{"arch": "vit", "model": "multi-label image tagger", "dataset": "reaction-diffusion patterns (Gray-Scott)", "train_examples": 47500, "image_size": 64, "crop_scale_min": 1, "horizontal_flip": true, "norm": "layernorm", "norm_position": "pre", "activation": "geglu", "mlp_ratio": 2, "head_dim": 16, "fused_qkv": true, "bias": "all", "qk_norm": false, "parallel_block": false, "inner_norm": false, "patch_size": [8, 8], "conv_stem": false, "layers": 8, "width": 384, "positions": "rope", "pooling": "mean", "num_labels": 24, "init": "kaiming_normal", "residual_init": "none", "optimizer": "normuon", "muon_scale": "spectral", "lr": 0.016, "momentum": 0.95, "nesterov": true, "orthogonalizer": "newton_schulz_5", "adamw_lr_other_params": 0.0022, "grad_clip": 5.0, "steps": 14700, "batch_size": 128, "epochs": 39.6, "lr_schedule": "wsd", "decay_fraction": 0.3, "final_lr_fraction": 0, "warmup_steps": 2940, "weight_decay": 0.02, "adamw_weight_decay_other_params": 0}
Rows from block 2 of a small multi-label image tagger, named by matrix and row number. Rows with one number belong to one neuron. Each number is 128 + 32 x the weight over its row's rms, rounded and kept within 0 to 255. All counts start at 0. Numbers have three digits each. After the name is the row's rms in percent of the matrix's.
Before each neuron's rows are labels from the 100 images, of 14976, where the neuron reaches its largest size: "patch colour" is the nearest of a few named colours to the mean colour under the peak; "responds to" is what is common among them. Only what is clearly more common there than usual is listed. The data: reaction-diffusion patterns (Gray-Scott). In brackets: how many of the 100, against the usual share in percent.
# gate: MLP gate (model.blocks.2.mlp.gate.weight, 768x384), inputs 128-191
# fc1: MLP up (model.blocks.2.mlp.fc1.weight, 768x384), inputs 128-191
# fc2: MLP down (model.blocks.2.mlp.fc2.weight, 384x768, transposed), outputs 128-191

patch colour: green (62 vs 7.4)
responds to: vivid (100 vs 14.4)
gate.240 096:128122178164204149114200095171169134154087146091108127051090085119177132124113143140137115137123069129127115131170117107156156114098150112167092139127134134143133149110121159116144142077080123
fc1.240 098:158121126144173067120119084135168162127086107099100129129106037169087143201103077190089107103115097069093112133110200150136050077112096145122135161138146143110164085120115128141155123107150150
fc2.240 118:203119087113110143191128099146093143145140115112142186119169205166158085160136107126131129085162157169165120102141152104115117132092111191180149134133151116068102127142122122112137148107130200

patch colour: black (100 vs 19.3)
responds to: embossed (100 vs 40.1); dark (95 vs 14.1)
gate.310 097:143135140128124070194179081164136121066100140143172145071101106160074105164175092172126121124146124178091169137095123186215083049132113090123127173136166164149133130077124159104168139119128087
fc1.310 102:129157074086106139186159117176108152083120138155139157101106159163106093160162079161108160152134131113098142146093134159185093099085141116158108167138139166166140114123184142157130154081110123
fc2.310 129:145069209173180155101153114115120120078182136176134103072140084175162116113113133155106109120188101151159166116157091066115151166129116132173106158127130142109130133098119104142139129149071105

patch colour: purple (34 vs 2.2)
responds to: embossed (68 vs 40.1); vivid (45 vs 14.4)
gate.46 097:073139126094195138125088137090102108085179138215135076183124144144152158097168159136146130096146166127113091184214153113179126161138130139163144127132144178129140128102131131064115061078118123
fc1.46 100:182112085103160193130130104132098166106171144155077111167041133144084111090200174108117137094130161114113095143134118224081151168163146175161146134103124119167156124140140136128181137138170193
fc2.46 088:181110123181140137162101088149146132082106103128149157076195132119116085158118130056170112160142119140134112151164113123141164054133152104137111148116121107145098131095189180161092135170044094

patch colour: purple (32 vs 2.2); blue (26 vs 4.7)
responds to: vivid (97 vs 14.4)
gate.95 103:147136159179090149093117109108129117161081102129183126153157210046132152184148111121111165126079174109099130156170172119179136134132074115204140112100150098109146164152103121100154133225100133
fc1.95 102:116109155150123151132170145141099118125100171174157098165146177131155115192117114097116136121097142074138109151134121174138171161162164106156157084108148126106139168150174150122105142201090121
fc2.95 125:102141162140134175121140118100087140121117086086106106084097131188154152142115182079126039130142188091091121181146089104152098115074087119187157149090135093120145146111166164130072112165133138

patch colour: purple (58 vs 2.2)
responds to: vivid (76 vs 14.4)
gate.334 104:142138139138086172125120107136144105129126077199122170122155198164133120159103146098137154131113134121094121116096155139134125123101175048125144170153126119109143171053133105101108138172103167
fc1.334 097:149095141070136133157112098092140144136156206103158156101161133160159092072140159109142134089111124113097133170166119152101148143205127138114104084198111192076180113132164105150158126201154176
fc2.334 081:190076158081160105196114147105107138104139128115092140142136112128134116130164130075146151184152131093189139151071108114118083096099143111169176049129096166190154197125125088135175097093102178

patch colour: pink (31 vs 2.5)
responds to: embossed (93 vs 40.1); pastel (43 vs 14.5)
gate.168 099:160121091126117156155112120132145151108098115096116083132086192135078109185160093132137144103098145084059122101141126119147141145129137131102079142153095172136078182113159147071100146129131116
fc1.168 099:163139105033075119167155105169102151167141160092128174118044118156079122137112122135062177106155135070087149109113087137167143168101150107076122132156116128122094209104136108123092124093106147
fc2.168 091:158114098121121191157156103145160163141132150155102168100147118137111148167137120093073053174108208157148172157082088154143098161129079120119095161098150096129153127111132117203148106057130107

patch colour: pink (46 vs 2.5); grey (42 vs 20.4)
responds to: pastel (92 vs 14.5)
gate.9 090:146164105166145175112131100147121169103053150080120107123061097162099100171133125089078178166144198209143103125083099156154122079079134176134142166102129153158080149062171189130142082135169141
fc1.9 099:108098129161099151113146120094140147132161095097095089139172121167125089120127133133059120143122163130158118145167072166149127143116109134164120065138184129145101128110164135161160080175092096
fc2.9 124:111134115114125125094125131177119156146129198130162127181076130112121157176079162104115173182120098158131105094108214147139143043105173169130099126061113062061122143106127123103103150159125163

patch colour: green (61 vs 7.4)
responds to: embossed (68 vs 40.1); vivid (63 vs 14.4)
gate.29 108:161124133155138080159061110125110160145160159096104100132109194103102198150139082111098132112114106179101093153099129114103174174094119130124155194119145101115118171088067147144098096128202110
fc1.29 107:141110168207088112074102186091127140113116080078195161100096139141096160149111113172156093167129149145132139140037133156141097184094119109127167118135191112126103103066098149103122108130160084
fc2.29 113:090159087136120197134156164116194146153171156162144139088161083095118111095162127129085138094079117107161112155157075163157103121147131120186118159061103115143130102147135144130135081159134137

patch colour: brown (79 vs 39.4)
responds to: vivid (61 vs 14.4); warm (32 vs 14.2)
gate.706 108:181112115125118076169164116078075115139134086151148102195105115068176139128100117151167103142143139119124122114175204115100135111185101085116103159136093127181176195139142119139107137150125131
fc1.706 109:177147143123092128182158081111128125137131096094126164150120197134115102093104108150150108077134146152128129128139148177112093139088132129156128143084082162152042147142124155152099116151132080
fc2.706 140:131064135168081163101119097090141106188169108160104137106069125117081103117173143102102140146157084065121127171140159135154131152174095150183122150119177087113156189145145115173128070144126124

patch colour: green (30 vs 7.4)
responds to: vivid (53 vs 14.4); dark (36 vs 14.1)
gate.303 099:130111127133088131154129111137156052108120150115115047140179126111163128138096126148092103150152123190145162101151126143085109120139068211134208178156127107095160130117146098101123129142107157
fc1.303 094:129111128160101127166106097134200113127115149080143069160140148118143124099072144100079130163131147158123133156148151163096125111116038145113169097126085119056166136127139146070114152108123161
fc2.303 114:128133183211158125133098132103140144114161168049093144071151105121171179129122073120153128124127120201104123160141145091195160147123208146154181169139159135156083088151152077119124091119144181

patch colour: purple (41 vs 2.2)
responds to: vivid (81 vs 14.4)
gate.28 102:136141133186132135158098164106102151120092176154151159121153141121133142081100175144151134162126121079147102080106094119196170127109132077134076113149136119155124177087156123139192081083084113
fc1.28 105:098092098067079130170166157155100139078208127140040150158100093101097119068126147145127159128174176109088103074146097173102067162079103159162142168180062121166147080157112122138164180161155105
fc2.28 135:134153137152139099123122084117111124082134144084168118108096180060143138125094141073127107168126156086133081149171092166127148152138122135159121074145154121156062164150197128135148122095128124

patch colour: blue (34 vs 4.7)
responds to: cool (94 vs 14.3)
gate.3 096:076119119136128111124098097066148094131067129165125111130131109147144196096096132119182187220098129123147162168158126164125105122134148115178189088133155125095150197135128105140089192153097185
fc1.3 100:220109095096114064121159175115148099095117110136103113137078116189165139117106087148123191041116180134099120140069127110122073127100133158104146163135128148105138115149062078106169050229109062
fc2.3 068:115135094146127093147115078114118124150099142123113124127084155101107136095103164149132121122109111096107123121162135173152098131087172160125155132131132037121141099114115133098083079139125196

patch colour: black (45 vs 19.3)
responds to: vivid (42 vs 14.4); dark (35 vs 14.1)
gate.60 101:089098122135077148175082095207167095151183115116148099098131123128120184148109121168100108154177200082113112162144156150148132136136102113032084152059124085080083154168083173151136139085079092
fc1.60 094:194140091118158131065137171060130119116108107129110131163132072165149115145132078173125169113128127141182131109156183161159164135094133129190079109179093146141142101130159132128118167099178087
fc2.60 133:086116073152121113127147069132150111128119155114171158122139117140158125091086134168117098127112125102173085144119138133160142109185148135177114095101115157125131119141116139119061146099088146

patch colour: pink (48 vs 2.5)
responds to: grey (48 vs 14.4); pastel (44 vs 14.5)
gate.639 098:140117189140136133149149159169127198154135076078149150111114165123191139167134096144128127142071116123150165142139127097110085175099147104138148090145141149111086162122112116105118116118164096
fc1.639 093:169126117094183129099090073114140114152118126167128150123100099147123204151117123102147088123152156105114142125146126104162076118149115131123151106093122094121071167187121126148158116064108113
fc2.639 057:156120077126112169116137077129099195144159081123140198075125121125125099168102174172161117147101140150126169161135094139097106122091124038137088095133140105151168120098115138083162116110113127

patch colour: brown (88 vs 39.4)
responds to: stretched (84 vs 24.5); warm (54 vs 14.2); vivid (32 vs 14.4)
gate.644 105:075155144146168084127145065111144189151113078151125181149187178089167169090107152090084125132150070096126115151136108097097128146118084105123115149084153149152181137164112080142101089100142129
fc1.644 095:136087052117108163112146124168099112108182099125137131151075090090108167124171154138171083145088111176096090131119118138106113093126154149127135151158126155095139112122159116103181142121166092
fc2.644 098:151093156092062101172138137135139160122146132099103147148144148101105136109141170130212122152127119160166154116172155150102092112156140102112091094108154159135168162095129102078103102170154094

patch colour: pink (31 vs 2.5)
responds to: pastel (42 vs 14.5)
gate.383 103:119093076072170117118144111128197106126145100158159082154137118173148125116187178164069098087149094123150141124178081140092085152116088106120101168086099112146149058082106153110122104113181125
fc1.383 106:128056117119248152129104180137168110169129115111158117132168152095140116143132156149108086186126130155107139133100090145095130144079092124070136137096132115198112092102107099072143129102165108
fc2.383 125:093154150136082114121118095140136093089141116139118086129107171103081105064142119135104102083104103141121163104127140170116088136134148139119176104135152157091104150211091156189106142143155186

patch colour: green (30 vs 7.4)
responds to: vivid (84 vs 14.4)
gate.242 096:099048102124175170091142074132175104132134092094163181140127163169132109157137116199155110077181083055094114171139161164154110085135104104183163098131127140160160124132092082170103109170133115
fc1.242 093:160142102087108143102136091162042151156110095153135129180115150116120116151154113098138103138155124066111137117164005162152093118163150091159167061123123154143149078177109071153095224052074129
fc2.242 070:171095130121096169115111116041141115101137158096099106055103101130111158138089180134158105176086084155106155089141207109095187111122060130127120106062114085173121140112127135108204148123140149

patch colour: white (29 vs 0.6)
responds to: pastel (57 vs 14.5); feed 0.078 kill 0.061 (46 vs 6.8); feed 0.058 kill 0.065 (28 vs 6.6)
gate.218 101:125075172075141128158122119140145163152080145139158127105106114179067145122127123126098140079193139082148130162147155116159187096055114078080094116138137142141130137133104172082180147151139118
fc1.218 098:134137108073124083114137100224123190126094101115111077095134170130113121139143131122087135135165093173178109104121102138140110122120132186149122186058102143132106143090118117031101136108089073
fc2.218 095:184183077210113145094096189127156115070139140099171120138125104112114123141134103088094105105182111124152140183116098133115121191174173059094141113182098178108103126108093153129136149097149118

patch colour: brown (68 vs 39.4)
responds to: embossed (83 vs 40.1); grey (39 vs 14.4)
gate.492 096:182144171164118179133171121142156169095210116119096149119073102079092116150088159092128138106149144102146110149156080114163085153131142117115097171182086122099081153132083143109094095131126130
fc1.492 097:094079132222065122146127149174077119120117142112120159108134144185123112091134124164156126145147077096134162121166154151115076144140161135115097121127167176141109135141141136113130113137182070
fc2.492 097:108152112099176146151164124137153118141170140137121110193142075163088125142084166143128112141151151086161106086136167127119115133198158141125114169127125172156115144164153117111101181160069130

patch colour: black (62 vs 19.3)
responds to: dark (46 vs 14.1)
gate.261 099:149161165109128196144105139124111141122152139098082151087131142122123160138111148121135090193129121120112140118075169155158137130135047198131053135141140176221157108132107068122106088120101182
fc1.261 099:062103192128158165106075127121129140190129090186203117182133164142148103116190109149144044110128137069166079174086105108102122127121079126189127096101167097138137145168104063104100102141147123
fc2.261 135:150186176157118125159119101147116069166147139171145142134147092128166132162175134127164130106127173150173155121124091139153083143118114113120165106065081138192103077123101151111160139154089105

patch colour: grey (41 vs 20.4)
responds to: embossed (94 vs 40.1); grey (35 vs 14.4)
gate.634 105:167143129105119182142175141139091128128116109128129110111100154160138136168205117135085137095130140091110137195145083142139095127176128066170186077195127156117146068103142077138131072098150122
fc1.634 100:105162154132165166140174186136149142135165190060071142101125118111210140117067152122121156092111116158166094108095109138130092110115136159118116142124127084163133179153152117147102138086171082
fc2.634 121:155086125070138183142122178087128115155154092123100107115121121102203113095115160074168099103177150141096128082148174080158099145127112079115190089140153154039136155115153144165153109042137184

patch colour: green (30 vs 7.4)
responds to: vivid (69 vs 14.4); stretched (53 vs 24.5)
gate.371 097:144110111154123158087149106131159148130124137092140097142125113124154140173128139122072145158109086169143123110100188076076166167082141131154124115128147104119145141131131141110180130141180129
fc1.371 096:076138141123143121101096137106127158156147149093136108133108078096153122096160157132112158159121109100125114130115085174176175103169135056158110141156132061180136138078068137157073110150061149
fc2.371 111:129052180100188111132109161088083049203116126149120202128101144113098124098052081111089154139104139145105112109131059138161162149058168095121146125078194163118100066107099100126169129150199178

patch colour: black (66 vs 19.3)
responds to: dark (85 vs 14.1)
gate.135 098:146131121143137109078048161143104157089117120108083138137118141071085167063112110142133141081175160219116092138095120139155172115117127095093121085156161131109154096114117165110124100141136083
fc1.135 104:130107092170126091166073138065123130121138134080161175127164130155139122132094133137086229110124151116089093167117202143152173078078139080146112086134151145115160095181138107138105171151088185
fc2.135 094:069164108135169091170121150149156149139104071158161122067149152019182144196136141112096131086107113141102173122083140215100125194090102174137131137116140091046187140152123140154166138126150127

patch colour: green (40 vs 7.4)
responds to: vivid (49 vs 14.4); pastel (34 vs 14.5)
gate.586 098:172131168092134137056044095109112179126128179104145160096125113099177144115143161118105073079157171085143110112124080111158151160161135087213181185122126112129156122158134190102156147127161125
fc1.586 096:143137093144103174192080139150122131170190144198094118148090137124120094147090148092126171099101128084124166076142125172168137099159098070146104165131097112189147141055076123111110129115132123
fc2.586 100:105116089112127094137110088118137166118146110140124112128111122148141125139171083142092110181141099137087099107099097085085104104215125218097162222158147138073106159125164086107100136117106128

patch colour: grey (54 vs 20.4); pink (26 vs 2.5)
responds to: embossed (74 vs 40.1); pastel (45 vs 14.5); grey (39 vs 14.4)
gate.733 106:111113198122169155126136114132163142128118129081105080123136206120118131154071117119177132129133165108108100129120149120070135042071077077172107087115110139096126129230153060177110155163125165
fc1.733 098:145134099120145128182122185142174041026168133138141114122160132134122160054124129188131166095102147158099156129112173089117135118127083157095098170096081080108123122153204089153161111100135070
fc2.733 118:136146101130157150165107100127134147083121161126138193150117128128101119143135081128139102072061098061116140099198119121165148187156110090058099129176152104059099167121119112120107142182143128

patch colour: purple (87 vs 2.2)
responds to: vivid (99 vs 14.4)
gate.387 097:159110100174105168127118123101142141160050196123137209116060147124166117116095135129116128094167149082122165144152116120151115102084160092172175170198096126119139173125080090128100139103080133
fc1.387 096:133139100105173097099083121094124152158173125123119106100138150107104107106183145098152101182154156159166070168219153122115192138181158135133177085078122168100123111165137137109175116117109099
fc2.387 097:137131088109134126148122101139166145166140127120120142143218119145120136110118129087066182142102128111111139132111175074115148106087078109107122120139156097078103159134086103104105118078157138

patch colour: brown (67 vs 39.4)
responds to: embossed (98 vs 40.1); grey (42 vs 14.4); earthy (36 vs 14.2)
gate.354 105:158108169121127124133155084102160113112170135098096074138138121144107155105200142139089131108122166131129107134119162161123147101100091103063159079122126167086151178116162099100070127115153143
fc1.354 099:130113194140075151186152124141099102099149083119145051145069138074156199096149127101078120061105186099096094174130174115139103152173067180115146110150114168116119147115122124122117127058133141
fc2.354 122:162144119124165107093116100149117160131109188145140131120118136125106091167079121134153093130152122087160166180124106111090131106097183102091076090135106101115143139115145139113103162191094093

patch colour: blue (36 vs 4.7)
responds to: vivid (63 vs 14.4)
gate.112 097:103125116037137099092113080100102111120135154109112080183179144123171135108140188160110076052156152054089163191125159150135103168115145160153109203090101118109168134100131111105111154138150119
fc1.112 102:062102096132114150160150126139181130142107066132155123110161104160104120163220092126130118144137103155126147121140109094165169144127179166132106115119169135139180083114189108184149133092113114
fc2.112 074:057070084138116078177113150166139128114072132104075124082156124126120069123192153199112099109138123195062100111094216145109097136157138082112143126160161102197113073146100069117116114112141144

patch colour: green (28 vs 7.4)
responds to: vivid (98 vs 14.4)
gate.326 100:113129104152122208067110092122112089106119161131056150125087151141123106131115138107093110062131197151132130116164135176171123131137113130092119068047137123129164145152142120151108150124204112
fc1.326 100:140121180147125079084172136101126149143155133125130104116133101050120138143107131090064117046091113120159098129151087172167091114128128128105140149132123079135171172108130123106142192149192150
fc2.326 132:182123128094119145100117113094134176072153117088110154119145115091190061111125137137117082166183146118137148153195160165129160220097140073200147152050119126157143125126102105120112098145128168

patch colour: brown (66 vs 39.4)
responds to: stretched (52 vs 24.5); dark (33 vs 14.1)
gate.443 105:161113139150084150122188149172117103172154110081144083108070080129116111115161187151144136106134097112081153110102163114090128130119148096107073123189108144088088134160077129138062095217143183
fc1.443 105:129119133144167106177138174091132135121109173117166117122123167180151157107164124134112113128129164140137154125132183099128104123135088067135104136151117085140170123118152132067084086142126101
fc2.443 134:130113144103096113123132141109178103100138126156112098126105050131145079069121175160067177133102121138162066118169149077099120073168101044083154128108195173129093179158100163167206138098058154

patch colour: brown (76 vs 39.4)
responds to: embossed (78 vs 40.1); warm (48 vs 14.2); vivid (35 vs 14.4)
gate.352 099:120188146133137160130117093128174170165170139126140104218114143116146137143118165092139111108105131122132169070198148124147146138100130103133121192124226155171104135130097105120084157089116100
fc1.352 098:128113190139173190152110095094148130096143098133152162143105140106148145123107140105091126099095139144129145091166127165124129168095137191170107181114175103165087142154067116101132119131140157
fc2.352 086:154137155106105137150143159106142131107122096109149071134142132090099153141108103173120129103111126101145077109074174115119169135099106145113128146141104147088169168115132215144201143082108143

patch colour: grey (60 vs 20.4)
responds to: stretched (75 vs 24.5); grey (58 vs 14.4)
gate.196 093:125071130176082091133096073131120169171149131119119157143149140106091161104098096132086167168052086144142114173077185164160144179153127156138119097132155146112151159129065119103175109136145103
fc1.196 093:176100157144105103102140116057149113124162142123139135169176181095091159130101106140075207136047154126126107193109166143116084130178078162123165084172174141147133163116076108150156138158116151
fc2.196 125:098156141094179106121141099124151118131097068073104159193129075107137126155163072160143136091210157118127116109113158128112101105136104188161092133087069113167087141094121123097037138172197099

patch colour: green (31 vs 7.4)
responds to: stretched (71 vs 24.5); vivid (51 vs 14.4)
gate.713 099:159127123130161202100063057116095137118098072066173186132094068137134114114164149060100133158178159112121120128140136221079113199132130170081076140170147133171127103089163137134137120150149075
fc1.713 110:152122164103154131166122097124126125101170090166116077111196178106123133102122111121134154136148112080131134129092196110112091098129141135086153121147130165216195139074136108107120118145129117
fc2.713 117:123073132148169101112116064083164107181112086182145128097102148177113080136124129155154117136136107112121125120168114133128109159111141108077157121169125123072113147164167172159155144115139127

patch colour: brown (90 vs 39.4)
responds to: embossed (84 vs 40.1); earthy (45 vs 14.2); vivid (39 vs 14.4)
gate.486 100:084160091191119153173118157180185123145216105084158085116145081111103136164184117107078201108125147154124123243133120123103048130140147136139108181082125164128109120155129124125104100160075113
fc1.486 099:197111122109139145147164117078143111151070202174108156153073191137134102110137108101177150110124105135129116084122134080134120065129076114129074106215148132129141074145107115144143157141101117
fc2.486 094:072150159097152122134130118113102125126165126100133161138127068088087065028194141169112167088140146145132133135095154157051058155094169043135174101101133096129082125189162089146130133140085139

patch colour: purple (52 vs 2.2)
responds to: vivid (75 vs 14.4)
gate.647 098:164132189119103161171142126175071185123095085133089194129120116118141124124114115206100149134130129122111110157150131186114151100155154143192122105116142128138163077117115158153145082146055154
fc1.647 094:105133134144146199124201152172128109098141142137084128139125090206118130165150093157127164116159086106132111111126144116108104117165078118191129129143093085130179135139072137150140136090126110
fc2.647 054:139091126123179130164137101084136105085111125125150079147132108124131094104143146108131153154165124151147173151094100138137100159075098182109111117069186154109147103136084114138077121123094118

patch colour: brown (64 vs 39.4)
responds to: embossed (70 vs 40.1); grey (47 vs 14.4); feed 0.03 kill 0.062 (36 vs 6.5)
gate.569 095:123144092144106128166140130143111121141162149174110185089162126048162112120167127149184065088106107155149061149150143132154110160127148107106089114158076129163104191082061092094076146096077064
fc1.569 097:091163096121082198086121126112119174156114130100151109136080149160101126125124095183095114158126121101112129143123129147169175108162145174155099101151149079149144144079087187136152080177128153
fc2.569 065:096107114137154113121135157152153104164087144116164141145153139142199119130163084161102172088137082098161123110132131125170091061137208130083108167137150169203135173088105111112120154073117187

patch colour: green (80 vs 7.4)
responds to: vivid (98 vs 14.4)
gate.425 094:125140082121110099086123149152121189152119088102077176008106079132188120090107133163120161117104138145115117121135162139122125143080158075140119086113146125150109124090112153157113116151120094
fc1.425 097:235135124098123086107105091110105092158076106094151084145117175143172123148091126149215149106125150168149131144120087201089108095095107107132119112136029157172110134166148110157155092156162119
fc2.425 067:183087154148071055142138157093146119138144122098122085105224173148105142111067132177119166078176153147153140074086136099112081149182163159159093136123106121079096156114159130172161113149093131

patch colour: green (51 vs 7.4)
responds to: vivid (99 vs 14.4)
gate.431 103:131111207108121130123176202136103143124128085123098114113114126091181109171119141158187126080138079125136183081106065139168143154148093093153211185158115137105125127119111085114151106107083136
fc1.431 108:115116173103138145109167139145193049165137105088116139093087162118162119117105142146157121097140095134122125126106160127194122149131082157162190171197154173130087087141128084097102085128100132
fc2.431 082:109139096126146150101119106147113087122100168082152110150145161138128126066122108137088161139105099162123127128129193143130155133082074157123177104119141144084178160129153125123072075100127151

patch colour: blue (30 vs 4.7); green (27 vs 7.4)
responds to: embossed (84 vs 40.1); cool (50 vs 14.3); vivid (40 vs 14.4)
gate.563 099:120110113125123140068108112033122157175098144119101148110060103112037167131055095154115145108127156181117070113172108148106142130084113163136127095165128128131207102184161193097133166121118136
fc1.563 101:126133169111164134133091140119122131183173150129097180123151122095137208135092125054099099038105119131146162128156114154080152151121131140196173118162083119124169139193200127135110116126139148
fc2.563 091:126107118037125133135114105123187119127127156132158121126126113113078165161101128142117158152151108100158156138057125114087133090130127088124103160102140123136115123097085098127166162167155095

patch colour: black (53 vs 19.3)
responds to: embossed (81 vs 40.1); cool (50 vs 14.3); vivid (36 vs 14.4)
gate.603 096:146049073057132164159120142163112141100135075143122145085128161107140088139098150100147131168179127141115160108048059142126076058123117128084122093122157115174106140104122174167194102148136155
fc1.603 103:178125157140109103070124118064117099159165092188158130173115128162156120141167123102109127139116118067163130138133115150085160160117128102079099120126152138112066118145075133114111139104068135
fc2.603 098:118157159107122126125086167157131113133184111111117142063169141106095107116142218140170167137094146167098080143214100103120111127148155137080144145105164191159146165123123086134165105160126137